Rows from block 2, named by matrix and row number. Rows with one number belong to one attention dimension. Each number is 128 + 32 x the weight over its row's rms, rounded and kept within 0 to 255. All counts start at 0. Numbers have three digits each. After the name is the row's rms in percent of the matrix's.
# v: attention query, key and value (stacked) (model.blocks.2.attn.qkv.weight, 384x128, the v third), inputs 0-127
# proj: attention output (model.blocks.2.attn.proj.weight, 128x128, transposed), outputs 0-127
v.17 068:054185087174111128144059209068127164048115128142132187126074075108233110138099132131161132148170095120108082080126113149115146128115131124113120128129143116150133125155126127157128131134081129140143129149132135138101055132190125144106141151132201127083103118129137152032165130119127116132103127127090101182045155134124124133142124128136158124064176130127129084120135110137154163127129
proj.17 087:131140170054125125081108189163111053124118079144156159115143083128128148126145098072129136132139122099095089140126130120128079127200122136134070141136148118128149138129126021128179119122127113127130175141126129124136121129130169112118079144120129117108151241114146161145134131123132123125091115124156129132110133163065184123142109115131121239118147205129189204123143106162094095148132
v.18 125:053087051189131126101135133068153130125090132112125144000141189152127061174127122180184137076131085133108144121170078111136132128167064094207166116078110108127129153121127139161157137174123128078124187125125123161115142110137133128119129124124160138106159099136135130129133125133160131112156154123150127117135126147119093043112091128100108142139148079146099106114061177090138126128141
proj.18 122:188146086094166123123126124121084132109119145098103135098140100102133123153111024105158133128127117174185131100068071185158148130193114117126134075174131139143075070126160124108139134120153155105130159142157079195126156135114134161119082086162173079117102172145149114115080109123105119108127065059097150143128133093083173129123181155179150127178177189128124196124157129140107123117116
v.19 113:129127178075128154126148065165118129160152128150134126146144134110113188101199138108084064118082135116168154128080213128178128127114187169099065134113130127148108121113129103118203141129124128114142091117110145086147153129098168119161078132116081161115191111125132127144115122124098131125135159142079181116137116086131154114128080131209127085153123129035135185144125091151149034130141
proj.19 109:109120124167155080157138151105160138142134125127126091149119158170147109144140127178121131145130127124121127149128144111112124131043150112127180134128099156100216153128098199125030132164101120129126096129128105094098095115129106135129180089146126132215081091127132128122133122129127132135203133176140099112126102206164068115125110065104114142091115054201109040133117170131122144120070
v.20 057:126097150132133144087113167169100149123187131108155128095142173063162166130137126147097029117131138046118143109135156179132131129119222131120137128104134133136128127098125128116133091255091126132151120101188156107127101124134116103106125119142145152107145087168146140130110066117128113111119132110096107084129124137132058049161088133119105102107213112109116139088184126143126107127133
proj.20 058:120180132082126072129126192133136123104066045200127182152113130113188123123176060151130228129105082138138137175100148087103078068118140125124147142151105157115151123126109122134131104131141213090076097131131127132107142128120160142126130130101117119122141180106151189139112155131118129111135135152160080129118143178101250138154091108126141175147105169129120098135128089117114140121111
v.21 056:210096142089138121129164048171155076202132127114124103129142136170019128117131122095101125121127149159135135195130103080140128128132122132141144124144114143116126136122147130114114128082189123108100155144112114125129182137083130110139126128125093108150145162126118119236074142148135142129166068138192134105209111126127156126127142127119124202180047141140128146149126177091072134125091
proj.21 075:127110095206122138171131059105157197131147181104110080135122167126121115143102156144125118124128152158161156083130128165127179170076127124124177122104131131138071110129128210128098144129132116147128091107134128138130134126127092126160160095129119155143114035141112099090120100126109134130165162127088132129142124065197066172107158144130145007163099033111126138127118146113177151099126
v.22 097:095091046093093107116073129095174127100125129137131167131137095146171112063125128117123134194133112182185080129134139135158098128120141143133132121134133173115130137088151123126037096172178126085075157185135088128149127153101119135111130145168162123098156128128136146071123174128128116122094134152200129121070169128132135134126124127048150123178125190128128131189113150076125175123028
proj.22 102:175124222115101133124111186168219132129128132130145132131128128137088147131119088110114128073136171125128128099176078195125108130233063155123091093132133095126110155131128083136142144188084043129125128125112199175133114071133080083118083113099127140111130205126144142134120126091116131104127126101133115130127136075114118123121126132129115183128054119125144158071182127128093132130143
v.23 059:173061131134120120116145073131118122193128127118126129128199123153082128065125118130127139126116139141148127146175128046119106127183128174141141126124103159113126150123199120113126142125208126078048186127103119092140152129078118131147124134136086131159166140125111122208102127158136161106156133141189159084132092128128140133121127128122137174207083155163130141138066175062131161126038
proj.23 070:126124120186121163160125106103160204131179185083128079137139150127113094168103134151124117125136150184145143073157110192126182133129093123129152131125121136169062126117107193133078151137123123171125098118143135169140134108126096127150130087129128167163085067131122094086115121103085131133165118097099135130138127046167074138102163150137139030178091022113089098134132145120151157083125
v.24 069:031134097188107133126106198048123171065109128153130170126109119105226107134114130177184134135131114120128127045128132174126131128132129122118124133113129088132129088137101128178133129163074129131135127101131138157125087125190128135118128131125174179079116094128140142041186124108134121128093186118077125151071146124130115127125106128132128080090198124107128100124124081153201131129162
proj.24 083:130168134053134121088121179161096046126120081137154168115138088127126152104144096107134136131127126092102101157125116102131104119190126131133065131157125128128189148125129038126157118126125132115128157168128110128120127129129159131082091151132154077125139216126148142170128148128134119126084087114156129133116135176055182075142115108144122252101177211157154128128160103149071109145127
v.25 044:226105139087121127131177085217128114136157127058122100122159172128057157112217124122085123109117151116126166219126133127121123127137139139149147129122156145098127171092129115094128096132177126129116128096127130092140190141084113088175126123153070131173145128125125107187134126137139134130142126144166130118179051133123120120129138128119133182148093138132130223115158151122033106128122
proj.25 058:128091118187119130202159082072161211141136166126079115156105144132133115134098146160118116120130123155179154114127127127118158139070140126121190119109135133115105115139126255129114171131130117128133097128115141125114127123124102146145178116111123144130118045121118118089125127151109126127170116151094115135143123078188110167125128135129141008137070067112098083130091147081159152092126
v.26 033:127138133135146096116120129148105124097131105111129118090081182200134076047166127117139107133161113155134144126132126143126147127123238216080138151143150135213136118124188118134114088133041128154129093130139127142140122184142104132118089127078182158084174126158131133165103116124150104108099130165109119100132246162117112116149121127109179180129183156152109140092116119120126165132146
proj.26 028:134189123117132112145126132166158188135085138108139117144113117104096148156137191191122172118110177076112130143074163118144031109170107104162092201123054111135076126089091165097122144145202131111133100136134113160146141176115126122157086096122141118116141187124143106096068148067123178024185124063123134139120120133155164109100154145146094120135129095093129124108128114148118127122159
v.27 119:117126108125129125147047171146133132081150128116157126136136096123183129135118129130129131231121100154111037148182129142086095127127102120148129129154146146105130153102147119084060109150155128144127107141154098121153122133100105147058158121180179081152098189133136128062131136132115094127105105147201086117045179188116121130203177140089152122124126142162128126112134187102088156127069
proj.27 136:144089203076074127098105168142153159112118130133128181128135117131125137156128119094099131079144128129077128104150124182123070053194089169143136131117129107135072144138127097146165126151110170134113190117112220141148126098137120077127112162047102144011143171115096204143140130126167158121117134128137125123130133088117145137118104187110120130128086183087116087121132125118130127133196
v.28 067:206129166091168125130198058187134085201131129101124087106129175147015144187135127101122124063129152126119182174080104110163136128128114124132128128127124119125127137128121128129165130032137128127146127121107127130118157131128152087176108121117074114130130131125126096239093133133133145140169103112132137129233090126128135120125135123148106179128088088129128152136140130127082099128155
proj.28 087:125114055202154130185158040079127158129132156114097076134113152123138102129120161151128119132125126136172141123096155129128186191023167110125184126116131133125119078135129206120104137126145092129131098123135101123120139171124124161151179104146131131182117031145122090085126109148117130129160132149090129124134108128179082169123155130126148022140130064123130170132086144121162132115121
v.29 072:187126138127127109144172119117150108152083128122039121140127133162052089125124119116131166127130141206128152151128095084127113130146044108138148128150121155112133130125128203146079131043175127127120127137114076165143194125077132151135139123125113094190109147076085128166133193131129133166131099128198129128205128117125142156090183111104122183147076132185120119158087138069103137121128
proj.29 088:129123071163160183132131015130124126146144174101127084115134148127111130091072202130146030125095179150167140110143102148169184184136139127112128122126133130159064104121164141117128129122125100134129116118129129127133158125125044125131126125166126132072144047134101031127148115129129128114128127117080144129135127077189074145116191146130149049141126123129130148127127136122199134135134
v.30 071:050123106128139140108070128168122126120169126125253131092149121110193169135130135143128114128125106086136080122129146143143146128107166151150103111106133092139122141134130029080203128185093130081130132127129158090118073131168126084113120130129144139069169125197186116109123063129117127076131152147119132123034126154129128089170069142132140074128133121083136139097147127162135127153127
proj.30 088:129110178108091072124125237107138137107121121131128147142122115130140123210168035122102238129172071126092122130106151133076070091121091129140157135106127122097163145151093121136123130138144129123126163130130133144123102146137211130128134128077132126207073196128136241111095134123127130156136128132156112125126129136071146129131090115124118178123130127121122129130131129130052123104126
v.31 100:143128192157136142132195110125105129147093129138064124166108168106071127126118128143158124078093184111146221113123166118125129128130108124118123117128115125128127069147125203168170131066087127137131087083116131165157186121126142133153123128056066145149124125124077128159131128117127138130138154111115137120234124033124140138062129128139105101116125113119117120105098049135172111126209
proj.31 108:078164029163164129132133058128061128150130131115129093126123153140129129074120206162145083148077130132128135169130120085150156127081200093121121127132091141126150126066152151115106123113152168129138092129134049094127135140124118143125165133198135077128127023128125047156130132147144121145111131128101132127130124167160088110129178121132132114127168130199114061191127131126149130141085
v.32 037:202094129136122146101142127125132126125158126104120128152125084087147119168098128140158139059253157126183052065142154164134130129130151133120113096154108118116128126108060127100091079130128124145081112076136080141150172077127081125175169135096123142156109124111134130112145055128131140133145137068142162129114065118129133135155140128098093141129091175133140136186232066096136153128122
proj.32 033:115057124181109086125120145123120073192077121086129148118138120155059178100156158108144103159084143129110157140116102099115149208128131151124147127052105163073135111126177137187159126080103114099088120126093145094105120144127191092108156171119110080126129119124140134166111147154112140153104039148127121106176189132127154175153099108123167082097210089157110067129123126146159142121093
v.33 104:124128198120116140133151092134119128153126139132107128194129133122115137070162129144093070120026137128176131168125181072134120128134159088139107144140090165094128067077139141134129147130189128140150125126139105128230178122054135156107148154149049134142106095131112130129127178126094122187078117132130100078141111101130131172045155128166140117141106202126111121168090111070132109121133
proj.33 094:127149080097075124131125221108172133098106120123103169063095123147135124162133125080136202128161149135079147066120126110123135096135059136165149060144129139168131150137128130113131126125129152119131128073176138129063114137129105139180129126142131118127121129096179132092127085109193150030149148082134163190128128128156133036158081123129130121158123095165116122045167123154089149138145
v.34 146:150177122122162127127133104142142129120125128056119103076111204181124118155162122129202123101144134153129133183141130126188150127114058139168128123162162130098127126102109139160133101046132128117112093131145081215194210096086138138202159098130131103124199158127046131107146108111129144143064128125177082106132125117128126124105148128118127149130112167139110127123097131094088130128214
proj.34 115:200090182109119108165137153076140190179120165110087129145095132108134190107110048120127161142106175182139129019124132102120128120120141099128173116157123191132128103145156144046125118159123132099125160085112155083129126133114127171111099106132120139155020161117226139125140145101107120128133119152138129133144161070094127182124116122123140090132132124155110133128145141089169153130073
v.35 081:180133135058142131127128123175127128180189128065185104071135117130126148165133128112105125126210130174128020159082150145195173128114136128127128129131142131167127158121082055043120145093172128135141085132157102086127118081093145130137125128130127117139140151138111099131106096127113106135063111116128151144088121220176131130152125128196125133129128119123163177147182176126090097131121
proj.35 093:128118145209110118142127132128129165082120170163086142159111137082126107125105135125129125091042204118181155100148058147108125181127147125100138068098128105059131080125130208177129128178119136096128136118114129173127128147159129116111140126131155124129131117134149133148150145190164135120125165140130100085131133044061120137104147129101126031095162146179061050126112127125145165122129
v.36 053:074129113161127117130125121084138128121065131186089136190137128153128125066135128127125129150042121095129221139143096081093119129128112131150127135121112116079129119149197186224170143127100130068109171134085159169124128179166128127100134122122129135122136134127132153127127196144128174115189156158126095108163156018094127130098134128081132110129128126128094089103040135135134144126142
proj.36 070:127144121055149161129130119126126117173136099102174099086135124169142126158145102132126136144208050139083103137115192128145131078126125130139129195181128171202116157132121047070112129100140127158130129135154126082130128103088123149142099127127110142129122134109111116110127091054113109126133110118122173163117113215197131120130118130152130216171083114086195223131130135126128096131126
v.37 054:190107141122120143114125160162112124124206123114159128137121058067129129135105128137127141101218143124148060067137136170116134128126191131095128113125115122184128129117083096024092113142127127187131112090161125123124125110133112128150128129099125130135104125130134128143129029121130112136142088081114139135109086156133136128172120128123106137118129132124167145143255105141135140135099
proj.37 060:100118121220115101115125120146120103111102126154119158138138132128102123108136198119128099124047165110143145140127059125113126218130122131097128111041128084057150110119129171232155136115124108123125125135081130135122129134162166103107169163129161101120168099133136141147125183220127130135107127148136099100139154113079139155120126116119127082060204128174112056137070114137129123113132
v.38 035:131114054081130135136113098160121126138111150129126138128183142167123139123115128134136109140080125157077172254121097107124111126180058128152128148122203125073125126123144166159119198035207131113078115199124130118101130139123163114151143125171128110154135161121153116096138168131129128133140159152165065127143162052134148129127122129127161124139094104086133100078058142141106144121083
proj.38 027:159159127057128140126109165080152158123187158133082134126124140074176136121122054071106120101170128147155087064150096150123138111134162168118165148173159158174152124178141093088066143150107123134144159087120130119111145094121090143094106084088115161148133102138109129117145086131139110127129124107152188140112131124091061117045110186135135197143103176226123127104151137086134124186159
v.39 079:082110116184128124130110132086123128126127127172099143196129091119128123122071128149126132147093123072120188085186053130061110129128109135143127127095102105130129136144200190142167134135059128089117166128041203156101120177173120120100112126104131153124120149123136159129128151141154134106223158132111132135158145023077131122129131128084125117091132103135125086085100122161174170121143
proj.39 090:122144131079171157114140109130124060155128084116182099098159124183131126127165117127129129138179055128101096186095176128142130126128127128127127203164129136178122139132111020125124138095149061177130127152146122087130129089112130130132124129129113131129127127126101107129129116119078117134128111126123145128123124226180127125128111130156127221157105118080204251143130128134121069136128
v.40 139:118098106166087139125149148128131129103082128162133128019117162121134124132130128131180201080089123103097186109111111153127100128128091126109151123142128117098128129161082125156131076130113130126122168116153138110066113203230128057190109125131128130115129079124253071127140077130128164107202164131134172133128129165131093124140059128105128128132130108119126126098117125170137125128111
proj.40 130:117146106115153118124124092127127152190180124103155123212134130091122172121121127160104079153207082130132106159145154103123129093141145120131030182129125135128131155092192129099108121106118136129122081194108127129188130073100128157111136151090128131132130130130000165128095196111126089211080089127112107132129124128127191132133156129137128148097115174120130129181149130075126133128129
v.41 095:093127122195112126128132143089127128087077128167059148169114156113128109098117128146162130128039137086126254103166105129071079128134114126128128115126102129101129118130180212204132093166067128107121169125103147167127148179149116127130132147125122131118111102115133157131140149131150150123178147137136128112188131044069124124088130128068132126111126132157084076104085085130167171108134
proj.41 106:128134108054142136109129127126130077165132090093162117110138123170129157128151118130126135170215058149090106148118203098143131100133103129154121173156130143196127164132127053082128127076136080167127112131139127090128128098095127147152113130125105131128124144124118124101105114061085119128132092111127148170126126191182147119152111126144128233159093112079210240129150129128103092137127
v.42 161:174083171144140117119114139111114140164172128080141109131167117055103128146032126182172120126151136063109079129180108131102137128163102126191128121117058137136128140133153128071143128152078128102133147073129125180150120128129060145126167098130120148226095167177094175161127083138142130122183149105131183128128061100125103061121130131129126128097094145186098103098149135133124170128160
proj.42 148:082166136160146160126203119142147058099067096144119129125132156220141093105215097102098121121122103173164180149110128081136128158126156087075173145153154124127144069128091128205129133103166123158132103157132142090107139087124214123128099134120125123104126104101151043140119136149109100137091067121113095122187189162124171152135086100112117120146139106149125149175115130119140076144119
v.43 107:111105075149109221124109184140108128084133128128132124050120128100160127190119130191159174088105120128105133086154127225121075128131100129070151131121158113128128131114091128108105082129128128144124108111142153093124124124130129082177059110129154158088147141066176066083166047111138104081161188129160176170127131140127124107195124128132131125125127080096157135121121110184177111128126
proj.43 099:135121132117169053121132057133130114133141122113147123184161097118084159038129128127131083132170123108129098185118127077115153121130120127148066156128131101129122153160136094134138142124126118132127100167093090137140133125141131121083204209089128094148137127224070178165125230173070139220125067144128093097131131115113112142128119166123128161119141162126125112162135129104076127140134
v.44 099:113230113110144127127110105148157128070128134140114128123105173209133119132212125090126146145097150155163144160134136128156119128081092137128130134124145176053128135101132137139077054127133128102112128143158106128138156108093147106187125131159122082072165129128112135112147132129152151126040128148180010100137159133122123164055191128100150142136122208147125128126109137074103136128127
proj.44 076:156023125115125129182148170058116196186132138120129141128127127076144177145108092160178161140117128162130118067118104132128140066148112116155126136157134131170112072127142159074186122142091146117116140077102142109132111127127104158130126101171130163153092165121156144090143153063035103124188146177120199165129121044117130156133090110144129157125102092109109131114108179123177133125130
v.45 148:148130120134086060132173125040129128140086126122119197120143097131135088125127128101127117128232104129108110127096112104140193128148139139162113129131145071128139128172062118238158229107132128128133125135089118129057104097169143194069161128124175122129140104070065153123127162127129154117114132130048157154109130147129129132132069127165143129128165114106130129156117149128116129129133
proj.45 133:131136171127144173115093153194067144129167138126120079128101145125130131152106139147126127134116171127109135127130161139135112126097195151077174127128054169099136136128199128057123090130160161125126153128178133127137125194110114076128119058113097127100119139130162092137131030076164086118121084127139077107123120136134121127129237149122147087129068125122142159063146097148181174126084
v.46 154:119126138094160180130109133166097127163198130131129098195144106124116151133112129143057096147077126177130111135158166131114078128132150120111128134093107202173128120036198134023080132151151128148164120151128128103204128089003128137128104152131111136141109157141091127134120130126127027131108112127155141127127171120128165125130201128159120127128102123154132129157134127116145121128116
proj.46 140:143119125133114096126132132123207084051053129160117187100123118162126099113159130088172140117116132111149144116126096124129137139133052129176125064128171041128127124173068122205142144149126078127128124070128115154086130128196111121158142147151136124130153122159192132126129138182120226083177183125139129124129129125127085111127043124093101132150167127128123121107127125152063117140147
v.47 108:105128105173129126128091129104126129033118127146092149196068128127152126104133128157174138131123128071178171092182114119096128128130128129127128128123128096106129124136175185162139063130084128127057130082117158204146151168154096115123133121119126153099127131127144155095177136130158150129177136133131009117139102031089127131115177128045134127110129170130126125077120073128137172127154
proj.47 100:124128128068145138128146120127118083205128089087177100082212102175131141131142128128110131150152056150049077177087153118139130096129122133131128220137129159182121143134092052104163156067150119144138128163133124055128127114109154142129128136127119129130128132114100123125126129110067111164128072127122185163119128205181129127132101129173138195146124085108179169172123153135130078130129
v.48 142:109157115102129083135103110172186127048118132150123141193076148134138162069188128082094150164113141112205168137086138125129121128095170116061130128128147174130128139132194128115113052129126128116081136147160129113118139200127115082138129145135085112091122116180199127124132177149126134144129115140175012109138122105128138184095156128086134128135119180129128130103175105115104133128063
proj.48 117:093108075129098179137125135069093124199130143126157128075218108142146128187109165149124127119105073170088096130176076167129123118144067161154103148103165117161113122107068136140155146108124121132127152128069133125126104087128128149127110131147166152125165135061063144076124135118127128130154159126118240170099130134132129121131116135149131181125149102129142101188059206142130091127180
v.49 082:163125137068138136127126127183126128159198127102203104089137097122129150152129128128088126124186128164131010130102165134158144128129160128122129135129141130161127129121083046015098130127182127169138097129167118069130104076099130128129120121134127127140126138147129088128122077123119079135086112114126141150077120215188133130176126128183121131137130124109170179160198143127119088142105
proj.49 096:126123136200112107136126129130128154082113156164092157150124130094122103119113148125131117093054190100168151122137050146110125149127137128116128084090128093057131098123130203199129129167118163095129128125110129175127129155171130106106158128131157123128146109138131136151145160212163150129123159140131103093133131065073115135109134128110126038090172145176040007127102126130132156122130
v.50 091:124104185119117122117227115139134128209112127151159091103145173117073137104132128114116128128108144124122157137034151071132124127129129120123129120156100158116123110192131074127164137128135130127185171128128130078082111179165133121141120130127069125163122053191195107231086123127054135142134124114078185125149113147193106131091076129173101128168127120122115127130125122136135091129102
proj.50 099:128219070159091128125097136126136208115130144152086166132028176112132120161107126131119128124129130128134151085215129155110127128182117106122123115127129116121135135029145217127046092128081128125132106117141149166139130091125123141157118135124151164099126138097105131087128122127236127095119208094138128138134125132105200089127148087126110111083131167142115104122148126113122142122153
v.51 110:156109128114104130119188127148128128180119126103156117000149133125114137144130128131135129072139125146077124128047135136166134127124122128125128125142129125124127129148024081135154151117128129128187109126136121069070109115150167126167125128130126121145141095127131066151108072127097134127126127125090248140128115213166107113145025129189128130137131080100128130137137141182126093129126
proj.51 099:137149127166107105123109128133133205108136157128098132217030159045118128118093128132127124128128177116165146108174134125099126149138165106107128093126113122074137129098206182128067094141118138118115124128125128189153135135128126129124140129094132127120119126136126153130131142132197126127074140127140044105137131059067147132120205127103127071073132207172103123105145094067126188125122
v.52 088:117099221127112115137220126106125129229125128141128127129178125115079129115126128127082073129118129122109126137095132067128127128163129111167109128142059151130127098130129118141152230147143128129226147134105129110128107135130134169072132159129112129199096060134125130204087174126087121140128121129058203122128132134138126129093093129208129121130131127128108109174089131129134111128130
proj.52 089:128205094129104137104103171141143147051122127146082157126009166135131094155128128124131160125134142127127179085148149126131130124135128129129130064140123124122141134097147154119077090130128153122124117094205142142124128136128098126194108088130125134080122133122154115117128039120232128029127180074144113137130118139137151060135142110116117100130095129132127130049198086135117143129128
v.53 138:099128121140114216140113181104067128128162128157114142148131066127164094140119130149100103130081111182110099127212129136097073129155134125130127134107126128146129113018130158128062159168164128185153126145118129115182119053054142171085104135130174153118117131048076131086139143106155040121112127138133139128111195133098159110158169127145141123128140120124148128175100129100163118127129
proj.53 116:141109129067151066124127127158184076077102098130132140127125099143107130106158132106168129139162130081129129134050137100152157090089126138186125083129124096129129148221135068124187135131129131126113100102153099127111128188181086077148168129132100072128167127216185130137122125143086203119160114131129104126126107128169076119162096171126125134172117121088122126069159106181060125163128
v.54 142:128102164128128053134134132117132128182150128137141130178157094081118128127071129081073121188178126089102102128107111085087132128146158124127128122116076181199128140175190100081133182167101128128165182147107149101058049169148083145079129143128128125188059117200133158193085158146117118128185120126069179136124121132132131117133111128150125128126134111155125115125180144127121131130073
proj.54 122:073175101187132233102122133164128097066102129201131137116117159190144052169148162137122120087070118124160165141166115174150105158149139125110125111115134070106139104073095153206105110125140123139130118124144143136131130103131136088162085089135149168067187123080131043120115064138181128067121186088123116127126123182134148113130142116126099114133131126114144134141120120164134086127148
v.55 103:121107191134082128125238127106112128217085128139125128108174148128067118106126128139131121105028143134097187132125131100129107128149111116162126128137051140104128099128113130189139185141142130126196149120128114108132128127127143135125128159128089129182103051095124128208113130129114135130125131128110229120170132136133118123071077128174105122154127127144096103161034128129156114123130
proj.55 108:146211080100127125111114169126169136105131124128108139129024143124129150133129113128128150164222128129125154098144209115126130115143102110138126107174127132149133164094185130101076093124109128143103082113198136141127127124109088143198123128125115131117101138127130129089115093043159126101131127079147113149136124130132184054154127104119119137129071143122133187031223105120095142132126
v.56 175:099087127134113234125130179159094128139148128150141092070134128115125126158112128184129149088020121160080149114149142185112037128130104118089148128123120153129126119071125129071088112163137128148183134128136145062137117127112134094176061132130128154127122124099177060133127071120128074107152156123151229146131170158133126112148125128140122125129127071127133128136095115159191103127104
proj.56 139:141143107122142039117131088130195114109120116128131167187111119123091137057149128110142110141216124081174128145128132075119159126138107105185043127131141071129129147141136119164128131126102095142114054130121107174132132107165116128128187200116127113136140125212095187133115209167101183156132128127128087120132115104120127123128089127111101168125130180121114120128173123108033126148153
v.57 068:078124128150125128127109128111125128080125127191111137254117116104130130076121129146123142143070128067169183094171125096045103129137131130118126135114120116108129103151205182127148104147109128129086158110109195143129126168148087104103119121124102172124106131129175142127141147133130129123208138134119045132151124003116127147119183128077124115126121144128128118093112059136174145127131
proj.57 078:115143106072148144126134120128123068162127077117176126058186108197135127138163130123126129137167044126056096188112143128134131088132090134144123222140130130191121162126089045127128154075135100162142127150138116085125129104116136139131129148130130130127135132120089123118127127127097126144130118126126185153122126242187131113128081127164128222139124103107174164158123139145116069129156
v.58 097:092119121192117128128128142091120128098100128169067145195113126095128118100103128159154130129055131076128241089165097130066086130133122128128127112123096124115129119131194213182148104156060128105120162118084167165126132181157115125128130146118118140120110122119134158134136143133146138122196152135128129125187130020073126124099132124077129122096119128143100083097102076144181172105138
proj.58 107:128140115066144138105130127127128063161129084100168114102144123179129144127156121129123131162204061141088102162115193103139131123134105129146127184155136137189129162132121037097128129078142057173127117139141127089128128094102129142146117131126110130128125136124116123113108111084088119128131099109127147158127127209180135120140109117146129232150105110089216254129139129131106085138128
v.59 108:125107199127088128120236128112117128224093128133127128115182141127061124112118128134131119115044148128090175132121131100129113128149108117169123128136042157108128107129120129171137188143139128123199159122128115110130128128128132135123129162129089128188099065110123128219104132131113139129123131124113239122170131135135119123065073128173103123145126127160093099157046129129150122123130
proj.59 112:139213077117128127114119170126168129096130125128104140129018151127129136132140110128128150152209127130128165094153200117127130123145106107133127103173129130146134150084181135116072089126104121146103080108198138140126127116105092145200115124127121132114101135127133129090113083044159125090131128077146111143141125130131186056150127091114115135129070140119138197033216106121102136131127
v.60 128:161150103132146078131124135079150130128135127086128126071146132144131076187073122081177128134243108128073068140182074128128173128139080157185130107127155131144130173129130123139117140127102126095118145143126102186109123106129112170125159110133235100134144160129043186120128127128171130109109125126147131128098148146108131075152113128097128154116143129178118119124131208094057174130173
proj.60 121:136070218145168160154132123136127127129123147134124099172120137146134131122133088162134123123065135146197159114100132140181121135070226119089161122128091137102124061135146153111138098154150153120112128122128161112148133138125130102121080047130093150118103135127195054142118110096078123132128086156106086104147125107126122220133168131117131074173108105080128143138129125131219124117048
v.61 111:119132062135161149130015155133122128040184126126129128158068091117184135163118128150127140142167111107135126092175116203116126128114131134088136128101170106146129160126168146065116056128074119130094110125121186130126124133130108102132103115107158149070133199130135128058167117128167095110169133133141074152118126099099136121178185127084159129072130105126161140074194114164127154129132
proj.61 114:122075155129153130127157065131113050152126122128173112126246085146124127087136130126129110128101109127130080206089101117128128149128130138127121180115147105130123120183056060152187181111163068134138134158084097110130129122145166121086150166128129123153157120150112126164131173204045130178126113150118129109112132133127078179124120137143131153129161118123143136211065145136129075131131
v.62 162:129127126127150089113128109181186128116118127121154093115119187128114159126134126118151188131126151070136165130085124128132130128102108127118142110140128137109123142204136109096151040122078128078089156109162145133091128232200093046187130109129084113123129127220234114162128097147109184133178129123137102122145081127145098132110111128076120132127112134136109127059167126155114139129109
proj.62 134:100147098175117156131132105080092146193139135129134124132143133119136127133123126148094100118125082166139114129185110142118126137169127117112093195123150130131125114050118175147100128121106126131147126167069141125152129031088180189108112136123166187131124128061022127117125182122131083163102154127117168143132137128097197147105132095141128136087146135140133119237084162066158103098166
v.63 085:120126075113128102131128112125134126126111128129124153151148127130128124122068131098145121134118124141074150163113104087118125128132119150132127121110219123177130149161171144139179217031168130127074119227083137106100142148129142129128140132109169129128160146109145117120128183129112121091192174119144110146128241046127145132178103128117079117141129037116135122099056126128126116129084
proj.63 068:134157156080152165132083113132125110178149168129151077111156118141171110126131095082066105107128125121158088121162110187150108131104145139106125176150121173124111132127110069105001143186119088128172172115130107144132131113108080136112068120123126162149135142128116128138127078137161138115138139110131185058101106203159049105052155189141126144152130168144179126177167145138119091135122
v.64 056:244144159123175087128244120072132094193090124114095104120130209121054127148127129060131130090129162124088167166141129097129139128128077142129125115130098152130131123128128169130131127117127130121129161121146115137130162115116127171133146101130123071149136119130124138254116123128134200132160126092123127127239121135128124109108129128142112144128126126162107122118127128057101121128135
proj.64 074:090072140110091129102095185229122126133151127143161128127140085128094080126128107158130134128119215130097127129066138138105106045107094129137120115135182113132137223127086060127127132136162127126151126146131097127136087139170131035131188123129125141124122125134105255150080166083144127135127122129179141120132129098128091132128147154128132159128123121129140162121132118151130129125131
v.65 091:135132201111205123111124057192130114221151130122201058133134149132037132162130128130127127153143139116146117177097142122149151128119124117171091121160099106113103138150114109080154126066125128100126099076136136127126126117135152116128172079086086128197132151129128086223098127147049175129199165124111142094158106131206137144120139128160125099131113105136129156103123132131120138124143
proj.65 099:199126109117133128124136149109121159119100145105126152075135085127130132116146129148128122119124132127048129079133149125129094128079076124148105120146111132202117137128150117125144137123131152133128224136134124127124133120126078124106068139195085104095132255127125255128064132168131188175132094123158127117124127128097076106124137124133127134136163158050121126112130123135127116128129
v.66 052:246126125116173119119253125068135092211119122125095105132131185116050122134129131109129127054132170126121184140127129100130127129157118136140122122100107131130130090131143174128132128127130129118129132092125127135146162125105125177139152118128091126171136115137121140255100120132141134126151157076124159131255121091134126109069129128137110128129120122137119132124123098130132121130136
proj.66 072:100106148117064129072103154222127093134129126140155141112159084143091061122124121137132136136095190130109125127075128130117110076116074134157121116130186128131153235132075046132130135135142090130173124175130092138132100158195135030131164123129125130071125127134128255134124139125133127158120077134181133128130139093121111133129140124128131190128119127130156165126152113133131131128133
v.67 069:043132123128058172127028128208120161122156130134198138108128067150193144111114126152128127139123097132135055122088140165126129128123173122128120135143164097110126166129055058128143135131128125130143116149129128093120071124165148097125115157127151154119125136123150082032142126109112084113056143154122129134009158151136129161145123128142139112132160122121150152138127132199150129127123
proj.67 090:188134095145218135209160104017131155094117151112085132128106130094172177128129156128120116126168063115159129110167127116145138220121153130094141134122091132127122029126205183128126129118096130134123131089126195126113168110088123212127049124127127124129133140124144047108134111177109145113151129121098126129126099149128144123125111128128129063129127148088116126122109130124128127132121
v.68 068:096101098125090148107070126206149129132124130145159130038142128188132153103051127128175115127114126155133080112158100127135127126118123169160126125144144081080127189128065116133148130147132130073104129176131097166131133085128142065140115145118223126129130156136146127105130112117132129119081069122138125081069134163111121119176121130050129130154195147140117091158120237080122161126137
proj.68 078:131110133128196145214152117092134212109128137117124139153097131115124127152118133161127108106186098094102129079123206138139158159089166126117166153130117208128116082127159187112091129108116131112140153089137169036146144109115120154127149149158116180156082122080112133128116134125119140122179142118112125124136096156147126144103102170139123054128058079078124230078097133166119121117082
v.69 051:248137150081184084134199130037134126182137127132107115159129147125113132134136133083116127087128113121100129158124131075129132128186121146128111130091086203166135102126139146123137167131122129124167147124156117123140124102093132244130146119143072102154135080161086132185119092129129124128172154140097131147185137126128129107092127127217127125129087129122123130141128072142136038131143
proj.69 059:111126118127113129082124137211116081124120146168132121124175098123133106121135126175123141136098153135136129154129115146118108023091053180127122093128210052132156241125097071121135127174131127145137088148133137126111125188189136018133130104137126109081128136134133210129113125116122128123116125176204156131136126073117097109127152114111143173116122115133128100133126103118124142146155